A small multi-label image tagger, trained from scratch: batches of 128, trained on small renderings of single solids in any pose.
Rows from block 3 of a small multi-label image tagger, named by matrix and row number. Rows with one number belong to one channel. Each number is 200 + 30 x the weight over its row's rms, rounded and kept within 0 to 999. All counts start at 0.
Before each channel's rows are labels from the 100 images, of 14976, where the channel reaches its highest value: "responds to" is what is common among them. Only what is clearly more common there than usual is listed. The data: small renderings of single solids in any pose. In brackets: how many of the 100.
# convs0: first 3x3 conv (model.blocks.3.convs.0.weight, 112x112x3x3, standardized in use, each kernel summed), inputs 0-111
# convs1: second 3x3 conv (model.blocks.3.convs.1.weight, 112x112x3x3, standardized in use, transposed, each kernel summed), outputs 0-111

responds to: red (28)
convs0.63,168,181,170,204,173,218,180,256,192,219,214,181,212,194,204,245,175,218,224,224,222,215,172,243,185,184,220,232,224,222,253,220,180,229,203,246,228,161,164,202,238,183,191,220,193,236,207,205,199,188,221,174,249,166,199,223,206,242,200,170,241,174,279,204,241,224,152,239,205,201,194,160,129,175,179,165,127,199,248,212,148,281,203,223,177,236,192,191,142,216,222,196,241,205,213,218,208,196,171,212,240,206,175,148,244,182,218,197,192,178,157,200
convs1.63,242,180,171,197,235,225,239,221,199,229,196,205,201,234,174,222,205,141,239,234,181,237,162,215,190,247,224,205,245,194,249,228,158,204,210,188,206,211,252,274,199,179,177,218,184,254,190,241,243,241,205,205,162,172,190,185,259,199,256,235,232,230,167,241,222,216,200,271,227,200,213,214,198,209,202,249,252,139,174,190,233,211,189,193,209,203,233,200,265,235,177,204,208,222,258,193,219,204,203,213,209,252,194,206,165,225,228,214,240,200,167,211

responds to: light from: behind the camera (54); blue (31)
convs0.33,228,222,157,180,177,185,128,189,189,194,195,189,225,220,170,154,200,201,189,221,151,261,210,127,199,196,190,212,222,201,264,224,187,228,200,227,264,203,206,165,192,212,226,258,197,221,179,186,195,184,199,222,190,226,222,215,210,206,237,192,115,206,217,247,258,161,212,224,138,184,178,207,170,210,213,166,184,198,254,146,158,242,203,230,178,228,211,239,177,237,244,200,266,218,215,181,206,207,203,237,197,220,173,254,186,184,176,168,187,192,181,210
convs1.33,193,197,185,218,217,205,151,234,185,216,250,226,210,193,225,173,139,231,238,222,263,195,204,194,221,169,220,114,175,197,183,193,248,266,240,183,170,192,230,217,290,189,212,231,181,214,207,260,173,227,254,223,215,159,185,182,213,249,230,229,184,233,193,221,230,231,228,209,228,234,190,203,210,206,215,237,183,224,242,255,189,196,209,177,197,170,228,173,238,215,189,206,215,206,145,259,190,205,234,183,193,233,243,207,227,199,168,172,210,227,221,203

responds to: glossy (93); capsule (29)
convs0.0,174,228,154,172,246,132,170,234,197,207,244,194,170,228,185,182,200,186,152,196,123,233,176,194,186,152,194,210,224,200,247,177,213,201,215,221,199,248,181,162,190,160,151,281,224,189,170,207,197,247,187,236,164,218,180,170,228,206,266,221,162,202,225,280,251,155,218,179,192,217,208,226,165,224,218,217,197,186,260,199,192,244,213,191,209,190,214,229,190,235,196,221,212,275,170,201,203,187,205,207,190,192,188,206,215,190,190,172,242,198,199,234
convs1.0,218,181,218,223,181,133,207,206,205,219,127,216,258,201,240,210,195,227,197,227,269,180,195,211,217,253,218,156,167,197,186,187,201,205,223,201,196,155,229,197,208,169,238,273,179,243,276,197,170,169,194,139,203,164,210,231,211,205,222,151,238,216,139,156,178,253,178,211,240,223,173,231,230,209,174,189,176,198,204,210,192,187,208,228,217,215,170,180,200,199,199,198,162,233,180,162,189,222,260,227,250,176,181,231,243,180,181,187,184,179,239,192

responds to: teal (29); yellow (26); blue (25)
convs0.29,151,229,190,147,168,132,205,167,244,153,204,167,164,154,240,191,178,217,218,205,168,231,190,180,165,213,221,201,179,177,164,205,196,169,206,189,212,188,231,181,176,166,206,245,196,189,221,200,207,239,219,213,181,240,164,204,221,184,274,134,191,241,176,169,227,215,157,180,176,203,230,227,231,222,203,219,220,192,227,201,210,196,204,209,201,252,182,222,220,234,240,242,202,220,189,214,151,173,212,206,189,229,189,237,139,194,205,200,218,100,126,221
convs1.29,234,150,192,202,205,221,190,217,209,231,208,241,231,239,202,205,206,182,201,237,203,196,178,182,197,195,162,204,217,221,193,196,149,251,181,238,200,165,171,218,228,225,184,245,188,211,173,160,157,145,205,172,200,186,192,233,163,173,206,214,196,163,195,251,174,146,273,195,232,158,175,151,151,160,198,176,182,215,235,203,198,182,185,130,242,190,178,198,192,151,190,181,212,189,242,148,230,211,213,185,183,190,166,173,226,168,142,182,175,262,264,149

responds to: cube frame (35)
convs0.9,246,206,199,155,203,195,213,216,191,214,217,224,244,221,172,202,213,187,194,214,206,229,146,178,178,196,231,236,209,218,258,259,188,218,203,204,212,195,193,120,210,189,156,229,183,203,169,255,241,173,215,169,145,217,205,210,215,165,196,176,159,174,297,213,224,215,181,208,213,186,152,215,208,202,215,221,136,201,233,220,134,252,204,271,159,214,207,203,154,174,179,215,241,228,170,173,212,248,205,184,159,216,214,174,206,229,219,201,183,156,228,209
convs1.9,188,260,180,232,206,180,218,156,127,215,194,175,232,192,209,210,207,209,192,159,182,231,176,172,201,232,196,217,233,217,189,171,216,140,217,191,166,205,193,199,214,196,185,95,236,155,240,206,209,287,209,177,214,203,164,197,199,232,190,169,217,226,204,216,190,265,223,200,190,217,215,187,230,243,186,164,229,194,225,244,175,209,195,192,199,189,206,173,280,198,158,217,148,176,200,212,174,143,227,169,245,209,191,215,226,199,246,230,223,191,159,238

responds to: light from: behind the camera (59)
convs0.84,244,195,172,198,175,242,111,258,164,206,207,207,248,215,214,203,183,165,160,193,233,234,172,220,217,149,234,208,220,246,218,206,149,199,185,194,205,182,185,191,228,203,200,227,195,207,190,186,200,147,228,125,225,216,210,211,221,229,174,180,209,192,235,201,213,233,183,247,199,169,182,170,207,193,211,163,133,257,214,251,133,233,163,245,202,214,146,188,171,194,208,168,213,205,190,147,204,199,202,282,191,188,182,173,236,212,219,189,202,171,184,222
convs1.84,199,236,150,163,213,234,217,202,171,244,239,223,222,205,223,198,233,221,206,201,148,182,194,210,161,189,175,192,193,171,201,231,234,168,239,178,171,266,242,217,231,226,211,175,243,227,184,259,183,193,215,179,249,229,218,196,179,233,186,218,258,194,165,220,212,166,212,198,251,256,215,155,173,155,209,235,260,199,180,178,211,214,216,155,187,190,231,232,224,198,199,232,245,250,253,247,202,165,217,178,239,240,208,222,226,192,225,197,171,245,253,175

responds to: red (31)
convs0.79,212,172,160,201,120,198,187,301,190,214,236,171,176,174,178,194,156,181,248,208,219,232,187,214,187,193,208,216,223,232,237,254,138,233,213,217,226,256,191,199,156,177,186,234,209,268,216,205,188,202,220,174,222,202,220,160,215,242,194,182,254,196,187,207,225,212,223,253,191,174,200,174,187,190,204,171,167,210,253,203,162,226,188,225,210,234,235,226,103,232,228,221,209,221,173,226,217,206,184,249,202,182,195,165,201,208,203,171,189,177,190,172
convs1.79,194,187,229,198,268,189,263,194,179,214,223,212,206,205,221,255,193,203,179,257,209,201,215,259,239,203,243,200,227,205,181,180,234,208,197,180,181,179,226,241,207,234,202,186,200,208,205,218,218,245,220,255,196,235,216,229,278,221,243,237,211,206,163,194,242,277,156,207,196,209,253,229,194,211,183,229,196,230,192,229,219,197,229,217,232,210,192,182,155,228,223,159,220,192,255,222,195,231,180,275,184,196,202,223,225,208,227,294,230,209,208,186

responds to: light from: behind the camera (52); blue (33)
convs0.27,176,214,206,199,211,202,144,170,181,221,270,212,160,253,220,191,192,129,196,162,178,234,169,211,224,185,199,217,174,187,190,218,188,150,276,214,160,110,235,187,180,204,187,208,181,190,137,186,191,177,259,158,248,211,186,265,227,208,195,186,213,244,208,216,190,209,188,172,186,197,202,140,170,219,194,223,207,129,211,161,219,226,190,180,199,221,204,224,219,219,164,225,193,223,217,162,183,176,173,198,221,252,215,199,239,174,186,212,237,176,156,196
convs1.27,230,203,190,213,197,197,243,215,172,234,178,233,233,138,215,210,220,229,182,191,248,220,219,200,232,228,182,202,187,122,212,204,232,218,188,249,225,230,145,225,205,227,198,218,179,204,217,227,225,206,106,233,229,163,196,144,166,162,211,241,234,239,222,151,157,250,176,198,237,184,248,211,150,197,209,243,169,218,157,216,175,198,214,211,218,202,220,189,233,183,208,201,191,212,220,217,202,224,225,229,211,165,151,203,209,210,234,226,242,270,211,246

responds to: glossy (79); red (36)
convs0.19,215,233,176,220,167,184,185,194,204,191,180,220,206,161,220,193,228,229,169,227,201,223,240,198,235,203,222,237,226,199,167,244,175,211,156,201,190,262,180,161,178,210,148,235,237,242,169,200,209,238,165,224,213,237,183,142,210,253,234,187,200,168,235,200,203,145,217,231,164,202,191,226,208,127,199,218,256,216,242,232,133,164,164,208,216,153,204,188,182,214,163,271,216,222,220,228,159,194,223,198,235,254,167,165,155,180,204,178,180,211,223,215
convs1.19,193,172,199,185,214,171,199,237,259,305,144,209,236,206,193,221,197,222,223,223,191,205,171,200,218,223,197,200,161,158,174,216,204,165,225,200,154,165,215,178,185,138,235,258,226,248,214,223,171,174,174,149,226,216,184,237,219,205,192,222,189,167,166,208,173,229,201,250,182,210,179,151,188,167,182,163,180,181,224,205,213,173,176,212,140,201,144,183,179,209,143,165,213,199,214,147,211,214,219,202,182,193,136,214,232,157,167,188,206,163,165,171

responds to: light from: behind the camera (58); red (25)
convs0.69,217,161,183,166,185,186,198,238,169,166,170,236,236,208,191,162,202,228,235,214,207,208,206,171,210,212,171,210,213,227,247,235,170,223,157,185,214,249,136,210,168,222,226,214,172,246,227,180,208,191,156,168,162,186,186,177,182,223,232,180,235,172,259,226,258,214,224,196,159,176,214,175,217,158,245,236,225,246,245,245,186,232,179,220,153,187,226,240,155,229,174,230,259,173,194,239,192,156,230,187,254,152,200,201,180,241,216,171,178,191,173,186
convs1.69,196,144,200,213,175,199,199,195,190,241,250,197,187,186,185,220,175,190,155,179,206,186,244,214,203,189,208,202,227,158,250,236,231,210,215,194,263,182,239,197,234,207,153,199,255,214,190,220,171,216,181,230,254,212,237,190,211,214,203,276,193,227,126,145,141,176,162,230,221,211,227,243,250,174,189,186,177,203,161,173,156,164,202,186,207,238,248,143,175,180,245,192,211,207,191,188,222,229,196,220,215,180,205,186,214,183,174,276,212,236,235,176

responds to: glossy (76); red (27)
convs0.73,219,172,153,190,181,153,256,152,184,207,227,258,147,202,215,185,175,217,187,196,174,209,201,199,142,244,199,217,239,212,193,219,175,238,190,168,237,179,196,201,184,200,221,223,227,182,197,244,220,227,215,155,133,196,210,162,202,212,172,199,261,236,208,190,197,217,206,168,183,200,157,215,244,213,261,196,238,209,239,205,149,207,216,176,110,213,241,205,150,212,248,216,213,181,200,240,220,188,213,150,230,219,217,151,165,229,241,165,209,207,160,187
convs1.73,209,142,246,212,201,136,153,194,218,226,190,158,233,213,188,220,205,227,171,178,218,182,229,149,221,186,188,182,202,184,259,176,220,167,184,201,250,139,158,162,181,212,196,226,198,184,198,190,216,188,173,177,240,175,188,196,176,177,244,219,175,164,167,181,212,164,161,221,209,181,240,208,188,187,213,155,189,222,156,200,202,225,181,188,191,213,194,227,177,229,182,142,257,244,240,112,214,180,213,265,198,230,209,260,198,159,191,212,233,139,207,189

responds to: purple (42)
convs0.88,230,170,191,189,158,148,176,163,250,233,226,197,208,175,161,179,205,232,212,101,193,208,145,194,205,210,214,229,234,189,203,239,197,208,307,228,206,193,195,144,193,177,213,255,246,261,146,234,182,217,189,171,167,184,190,185,169,206,254,157,221,193,224,188,238,182,143,202,186,195,231,187,208,171,231,233,200,233,240,176,179,237,238,230,179,200,223,219,210,209,219,221,213,249,219,185,173,189,206,208,186,207,195,215,170,202,172,203,216,211,241,180
convs1.88,199,233,191,191,268,215,170,246,214,199,210,223,163,206,225,228,167,191,249,239,232,183,121,201,194,203,235,227,227,232,213,185,229,202,159,198,156,217,201,278,210,195,202,216,149,225,231,184,232,196,265,208,235,237,233,279,278,170,237,193,188,204,183,227,207,222,240,230,174,215,191,212,248,218,204,186,192,169,212,172,245,192,236,201,226,173,161,234,173,202,196,240,203,219,204,169,229,179,255,243,180,244,191,175,183,215,191,221,220,210,193,209

responds to: purple (29); blue (28)
convs0.99,230,212,177,219,190,126,219,174,255,201,231,247,217,185,195,191,206,222,198,170,215,194,146,183,181,188,234,224,214,187,206,255,195,218,271,209,213,209,192,156,177,157,247,266,198,237,178,232,185,211,156,184,176,158,178,156,183,159,236,153,222,204,237,207,274,187,149,162,176,219,196,219,212,212,221,189,186,250,256,178,179,204,222,206,188,193,214,224,253,248,216,212,256,222,206,191,155,188,208,238,215,224,172,223,140,215,173,186,209,178,189,203
convs1.99,208,219,206,197,207,186,220,220,177,180,199,228,165,243,239,171,251,149,181,284,202,201,179,266,210,231,187,178,186,203,158,218,269,201,170,153,185,186,200,241,189,211,178,199,175,189,270,197,224,187,219,240,179,218,251,214,194,205,222,247,203,157,163,206,169,238,243,243,225,208,183,226,244,199,240,197,201,218,182,245,208,181,186,202,199,195,255,174,156,151,170,182,149,213,170,184,164,168,221,167,223,226,264,191,200,174,173,221,206,254,184,197

responds to: purple (29)
convs0.75,210,221,182,151,191,162,203,191,229,196,168,222,176,133,164,193,213,214,238,114,212,209,188,204,213,160,175,207,250,191,192,281,200,153,185,196,191,142,233,180,163,205,234,232,228,194,168,284,190,190,259,176,150,251,192,206,195,215,258,199,223,184,211,222,207,180,183,196,204,220,224,197,185,195,228,206,195,222,237,199,172,244,269,222,182,184,214,222,200,222,223,248,217,260,179,208,151,210,191,167,239,201,194,186,174,164,171,192,192,204,216,170
convs1.75,172,119,211,221,202,255,139,211,192,178,237,165,237,210,243,235,148,191,154,183,185,190,173,147,209,221,213,187,205,241,263,174,181,243,178,202,201,215,199,173,236,190,149,167,152,226,156,136,211,224,227,214,205,156,234,221,196,197,182,198,186,244,175,217,193,204,184,225,225,169,179,210,198,206,198,204,164,187,157,166,211,193,167,189,239,176,202,215,169,172,178,202,159,174,209,209,249,211,222,265,116,160,157,214,213,182,227,208,208,208,219,199

responds to: red (54); orange (28)
convs0.43,232,184,188,166,210,212,191,177,148,191,222,213,214,224,137,208,189,177,173,152,159,235,200,160,186,179,197,186,205,222,223,179,186,174,147,184,195,127,148,172,138,174,191,267,184,160,136,230,168,188,144,187,178,175,145,218,206,223,259,210,192,186,253,256,231,216,205,210,194,224,216,157,192,200,245,218,158,204,253,238,180,202,201,216,191,182,217,207,225,235,194,222,228,236,198,165,209,228,184,211,236,232,216,219,245,233,258,209,189,205,199,202
convs1.43,208,165,121,212,213,227,176,213,214,208,158,198,204,221,260,166,160,205,218,188,182,216,212,202,218,228,233,202,214,191,196,222,174,280,221,196,224,225,255,219,266,207,139,191,246,270,170,167,223,199,254,209,198,201,211,207,168,228,206,221,197,219,188,171,173,175,193,185,196,214,169,213,172,183,232,155,187,216,205,177,179,194,241,132,202,232,194,216,197,249,199,170,157,202,206,204,150,213,209,150,196,222,203,161,167,153,153,184,218,133,216,153

responds to: orange (35); yellow (31); red (25)
convs0.52,151,195,226,196,171,179,197,191,271,166,200,243,186,171,188,248,205,245,186,211,195,213,193,238,193,231,220,211,197,160,208,242,209,189,224,201,166,206,221,171,183,177,200,221,173,192,191,240,168,228,189,156,199,210,153,190,224,183,208,188,217,166,236,187,237,246,142,144,163,188,202,202,207,160,224,237,163,247,242,213,194,225,211,227,196,247,216,247,206,250,165,219,163,250,160,176,116,179,193,154,231,150,180,183,155,197,259,201,203,162,174,202
convs1.52,188,204,162,201,205,199,175,171,158,170,213,182,178,217,204,213,195,203,196,266,115,221,169,197,192,183,199,239,205,240,163,250,248,139,180,186,192,216,206,210,217,197,225,248,216,163,217,189,218,207,211,222,212,211,142,253,231,255,219,131,182,213,194,200,211,202,237,186,155,175,260,186,206,230,181,178,234,197,251,199,201,224,166,144,196,210,200,160,251,156,184,226,207,219,209,199,233,193,227,252,237,282,224,195,157,195,180,182,201,218,234,214

responds to: red (84)
convs0.64,220,154,168,193,202,182,199,181,198,290,190,197,221,187,185,180,202,227,190,142,214,201,227,166,182,179,211,210,260,169,204,182,182,213,306,263,177,219,185,156,215,208,231,241,215,231,173,107,172,216,217,181,154,203,160,117,151,197,201,205,224,198,214,167,215,184,204,224,222,213,237,180,205,213,161,234,235,210,228,189,180,207,218,168,214,192,243,175,225,209,175,218,230,229,221,200,183,192,201,203,177,187,190,156,254,234,177,197,198,228,214,188
convs1.64,233,253,212,179,232,184,197,220,217,143,155,203,155,225,189,168,183,168,217,228,175,200,160,228,195,234,192,202,172,212,214,231,220,162,90,146,200,193,211,232,201,211,195,202,143,202,217,192,207,174,175,219,199,257,241,219,253,215,245,187,187,174,197,197,200,210,241,190,171,220,168,218,259,208,247,177,214,199,185,189,228,176,200,236,230,211,171,229,166,223,211,240,215,225,181,175,190,175,207,179,207,233,231,256,113,168,198,207,224,149,166,213

responds to: red (33); orange (31); yellow (28)
convs0.31,197,188,185,131,202,201,137,219,228,239,228,166,138,203,221,201,128,235,230,211,191,216,211,212,211,215,180,216,211,204,205,197,153,204,184,182,192,200,175,178,145,202,209,254,206,190,200,203,232,202,238,181,217,237,189,150,213,156,206,262,147,244,182,233,243,260,206,182,187,182,227,194,191,207,247,166,196,241,231,160,210,201,197,199,245,206,219,205,210,247,216,218,252,186,179,107,225,170,203,214,192,251,215,235,190,170,223,199,236,171,148,210
convs1.31,207,173,158,168,187,204,199,210,215,175,147,205,175,228,170,234,224,146,209,184,168,155,185,210,210,177,182,180,162,195,182,172,188,155,207,184,178,161,221,224,159,184,214,239,171,187,180,193,166,157,163,180,206,181,221,211,160,165,206,146,184,146,226,193,173,192,181,116,192,176,196,194,150,159,181,186,213,201,199,179,202,198,148,191,182,190,181,188,138,239,181,156,124,191,188,156,164,186,142,171,206,171,179,198,144,128,192,199,163,220,166,174

responds to: pink (63)
convs0.107,170,186,198,162,175,191,183,192,239,225,190,237,193,208,162,231,204,228,194,184,167,226,211,234,198,206,221,240,168,191,174,230,198,170,203,167,246,164,239,192,219,191,196,218,162,222,160,229,212,208,210,192,203,246,194,243,205,205,203,206,205,217,231,162,237,197,243,271,152,170,119,185,182,132,273,212,224,189,230,194,208,229,172,152,168,208,246,243,205,259,162,192,221,194,209,175,170,168,226,179,230,219,211,238,240,186,249,194,195,142,140,176
convs1.107,248,218,170,166,228,236,220,234,190,142,219,184,200,196,228,201,225,169,232,253,252,196,198,188,215,183,223,158,251,181,260,169,192,231,182,278,169,258,195,226,205,201,161,204,176,239,275,186,211,224,194,206,161,234,199,157,154,227,199,196,229,199,213,204,179,198,176,169,256,200,251,226,225,254,185,238,229,236,205,228,188,192,213,225,242,189,197,231,232,166,240,225,203,256,178,247,247,191,209,165,224,208,222,186,167,213,180,211,212,207,214,212

responds to: plain (92); light from: behind the camera (53)
convs0.2,229,214,135,161,166,179,200,143,189,187,231,185,173,200,183,209,154,233,230,198,136,209,249,220,156,201,209,182,186,157,252,214,200,207,218,248,249,192,181,196,186,213,229,221,232,167,217,180,197,173,223,197,172,181,234,187,227,149,165,236,273,197,181,119,222,194,200,179,214,188,206,197,207,174,272,171,222,217,236,136,246,222,212,184,207,202,171,206,214,224,282,167,202,220,208,187,175,164,205,201,240,219,229,167,157,220,204,208,205,183,184,189
convs1.2,188,199,224,184,264,182,224,173,167,167,222,218,189,240,195,160,197,195,189,183,240,226,159,175,175,237,189,167,232,251,183,203,203,199,241,185,161,191,180,209,252,157,182,115,212,187,152,225,191,255,170,150,250,176,173,245,165,205,200,192,176,247,181,242,223,210,215,175,151,228,185,185,229,229,187,220,158,179,241,196,141,229,202,251,157,204,202,197,248,200,154,209,200,174,208,207,218,205,257,236,186,221,238,184,217,172,206,210,177,197,201,258

responds to: glossy (97)
convs0.50,208,206,172,204,226,103,176,236,216,229,214,212,196,206,231,201,204,245,203,189,156,224,187,159,188,223,203,234,223,208,240,217,173,221,186,233,201,232,228,172,178,172,200,277,212,209,170,231,179,207,235,189,153,225,199,128,230,183,253,190,166,201,195,239,207,173,225,197,179,212,199,235,162,202,217,203,231,228,249,174,192,192,238,200,211,213,190,197,221,262,239,214,217,243,190,168,150,290,222,234,179,190,157,250,202,182,186,153,223,154,196,191
convs1.50,200,184,182,181,243,215,226,188,152,169,216,203,195,157,185,184,232,171,209,247,227,200,168,180,161,230,211,144,179,247,149,146,209,196,207,156,160,181,178,231,208,190,209,235,191,207,196,208,197,255,176,202,264,129,197,245,189,235,200,180,229,214,188,209,207,237,173,198,234,214,204,161,203,227,243,134,171,214,181,261,174,236,194,186,207,202,192,226,221,182,178,187,137,220,218,205,183,139,240,157,201,217,257,148,220,198,223,259,164,224,205,212

responds to: glossy (75); orange (32)
convs0.18,297,183,158,156,169,184,188,165,148,185,235,204,184,176,194,193,160,189,212,171,188,246,199,178,213,218,238,220,239,194,266,184,199,199,205,265,159,225,145,218,199,199,232,212,208,199,192,165,205,158,207,148,225,204,181,209,178,185,197,189,272,252,216,181,192,232,240,192,163,152,190,186,115,214,206,173,164,241,233,200,173,233,218,194,193,230,231,194,239,234,185,217,212,200,211,203,188,190,183,225,228,178,187,210,174,227,199,143,222,170,190,257
convs1.18,166,216,226,216,177,158,213,249,203,154,205,196,196,237,212,201,212,173,207,258,199,204,192,226,196,201,207,190,169,194,168,154,222,220,251,181,208,101,255,186,166,183,207,212,191,199,245,205,183,208,204,203,186,177,217,207,217,201,246,235,191,147,118,218,202,156,196,196,198,241,219,194,239,178,175,157,188,157,150,208,253,110,187,195,180,196,197,150,183,195,211,185,199,223,184,141,161,201,211,212,162,206,208,173,190,199,172,234,222,198,198,121

responds to: orange (37); yellow (30)
convs0.78,200,206,153,173,204,194,167,251,182,219,263,178,164,210,228,218,142,208,206,187,230,227,194,220,207,159,225,214,203,163,200,178,172,223,243,218,207,196,177,229,200,180,185,263,203,236,170,199,122,200,223,195,254,210,187,210,207,222,148,250,182,215,111,246,201,216,144,273,186,209,184,151,194,206,212,150,192,224,217,190,177,234,216,194,229,212,192,209,224,217,215,159,263,239,203,192,166,189,222,232,222,232,190,211,206,177,156,186,176,167,175,158
convs1.78,186,213,185,175,200,198,242,135,204,204,215,207,230,173,198,195,236,211,175,232,172,208,191,213,188,206,224,196,185,183,170,162,207,250,175,221,190,197,194,214,199,242,230,225,219,165,202,206,215,246,207,217,215,262,190,182,197,215,158,146,250,238,258,219,247,261,199,161,207,152,193,178,143,163,112,248,188,196,200,203,155,237,154,212,181,202,175,158,230,243,188,233,186,208,187,196,199,178,149,183,206,221,207,210,187,218,266,215,207,170,205,284

responds to: light from: behind the camera (50)
convs0.111,204,195,183,172,193,196,185,188,241,203,221,191,166,145,274,193,216,222,202,247,166,225,203,251,154,220,204,196,196,200,234,241,193,200,267,211,238,212,198,173,188,188,192,228,177,221,226,189,204,167,276,166,222,250,168,183,195,217,209,176,193,205,195,202,215,215,146,128,183,174,198,218,195,197,177,181,246,190,240,214,189,189,185,208,179,200,218,189,187,209,201,202,240,193,203,177,214,186,198,207,229,232,232,220,146,215,205,187,204,63,120,195
convs1.111,223,173,157,212,192,228,146,241,242,244,166,184,246,227,167,249,180,226,158,141,237,172,252,165,180,160,244,192,182,185,245,180,157,176,180,192,182,185,169,189,210,196,188,185,240,212,136,171,166,174,178,206,205,162,262,192,178,157,138,188,209,212,189,203,241,193,173,204,235,189,231,179,199,192,199,187,168,191,227,190,210,183,175,145,222,194,191,228,161,220,203,179,157,166,194,201,181,244,234,207,173,120,161,196,211,184,210,187,211,226,241,161

responds to: red (33); orange (27)
convs0.86,216,216,189,182,204,197,157,168,222,226,235,151,190,179,202,189,254,174,229,232,190,225,195,153,173,167,200,253,187,172,228,230,209,208,195,211,205,211,161,141,206,212,191,284,219,181,205,192,192,182,187,222,204,193,223,197,193,153,235,195,154,220,211,245,193,209,199,223,172,167,153,202,172,224,283,177,185,205,262,178,211,206,217,189,221,186,121,229,193,235,169,211,206,244,199,103,185,186,203,197,159,253,173,234,214,153,243,202,191,166,199,205
convs1.86,178,136,180,247,197,185,218,202,158,210,198,254,190,223,219,200,117,178,191,222,180,245,168,191,194,219,203,195,261,240,194,204,154,198,202,194,230,189,210,212,238,204,232,238,204,213,214,259,169,228,236,102,180,223,140,211,235,248,241,220,209,263,211,172,222,220,197,188,172,230,255,228,182,184,194,200,165,217,220,230,211,204,241,213,184,201,259,222,189,192,192,172,238,181,172,208,245,227,189,234,213,173,159,213,173,213,166,172,172,204,196,173

responds to: cube frame (30); yellow (30)
convs0.23,256,215,180,241,203,118,208,153,202,196,186,178,162,165,199,162,253,241,219,190,223,234,159,205,202,190,188,195,243,222,195,203,205,220,234,220,159,301,231,193,196,208,194,209,178,194,210,185,198,159,171,162,183,225,173,164,213,175,214,215,195,179,220,160,197,175,206,167,205,220,223,242,232,197,245,195,194,209,235,135,181,154,226,183,160,188,158,225,185,239,232,196,190,210,208,119,195,229,177,160,232,166,217,186,146,236,212,205,186,238,242,182
convs1.23,181,154,181,126,206,235,192,191,190,186,227,190,198,216,172,207,152,177,137,194,143,170,188,227,184,208,213,171,209,189,212,198,209,218,223,196,196,154,137,217,201,183,211,217,243,222,169,195,189,232,185,209,215,171,196,224,165,153,197,178,198,254,167,189,232,189,151,265,174,156,152,141,166,214,219,177,183,161,164,198,235,171,150,236,185,255,217,144,232,197,175,173,184,144,173,221,158,167,192,176,179,209,187,161,201,189,214,179,185,178,139,229

responds to: red (54)
convs0.96,208,196,160,216,192,192,182,158,233,331,254,186,201,187,203,184,181,218,191,217,210,212,199,188,144,180,189,230,214,169,204,210,192,259,327,256,213,193,174,176,206,217,232,262,218,230,197,131,175,212,256,186,187,160,193,144,175,196,194,225,184,184,212,203,231,208,187,180,134,226,212,178,185,208,214,201,229,219,237,191,222,198,223,176,175,178,211,184,198,233,172,181,226,227,219,195,217,182,193,211,180,212,186,187,230,220,193,184,201,190,189,191
convs1.96,198,194,212,226,187,204,213,226,147,132,210,164,185,227,159,173,228,159,209,214,205,201,230,202,191,207,201,177,237,230,226,205,203,182,122,204,235,207,220,181,173,212,160,199,183,124,230,211,203,201,265,176,133,247,225,216,254,229,255,163,218,237,165,179,208,181,240,182,210,216,203,265,266,226,226,213,191,223,223,219,197,216,201,215,230,197,220,231,204,224,261,199,191,215,158,203,210,212,172,158,224,212,244,254,152,184,238,221,203,205,201,236

responds to: glossy (93)
convs0.81,175,167,186,199,186,178,198,142,102,212,232,205,162,203,187,201,188,220,119,199,160,222,199,190,193,216,184,187,208,220,204,198,194,204,197,202,221,212,214,199,210,209,164,282,208,179,121,230,168,195,226,211,177,182,215,147,243,175,267,207,205,227,161,234,247,224,218,162,183,196,193,188,208,195,211,187,200,250,239,180,267,242,204,173,238,200,214,224,198,235,225,181,256,254,193,187,186,203,225,214,242,223,235,248,149,202,226,202,212,199,221,172
convs1.81,199,195,193,201,187,227,145,207,239,223,139,175,249,205,181,236,175,208,266,218,224,156,195,199,168,186,194,198,214,172,153,162,145,194,239,204,148,198,183,183,155,164,237,219,156,214,230,237,206,195,244,159,256,209,193,248,264,186,191,178,195,173,239,201,186,245,211,214,206,221,224,152,172,199,239,183,238,197,213,186,188,174,204,215,193,176,124,219,194,180,166,224,133,193,251,198,181,182,222,186,159,218,188,219,270,181,202,175,186,194,211,235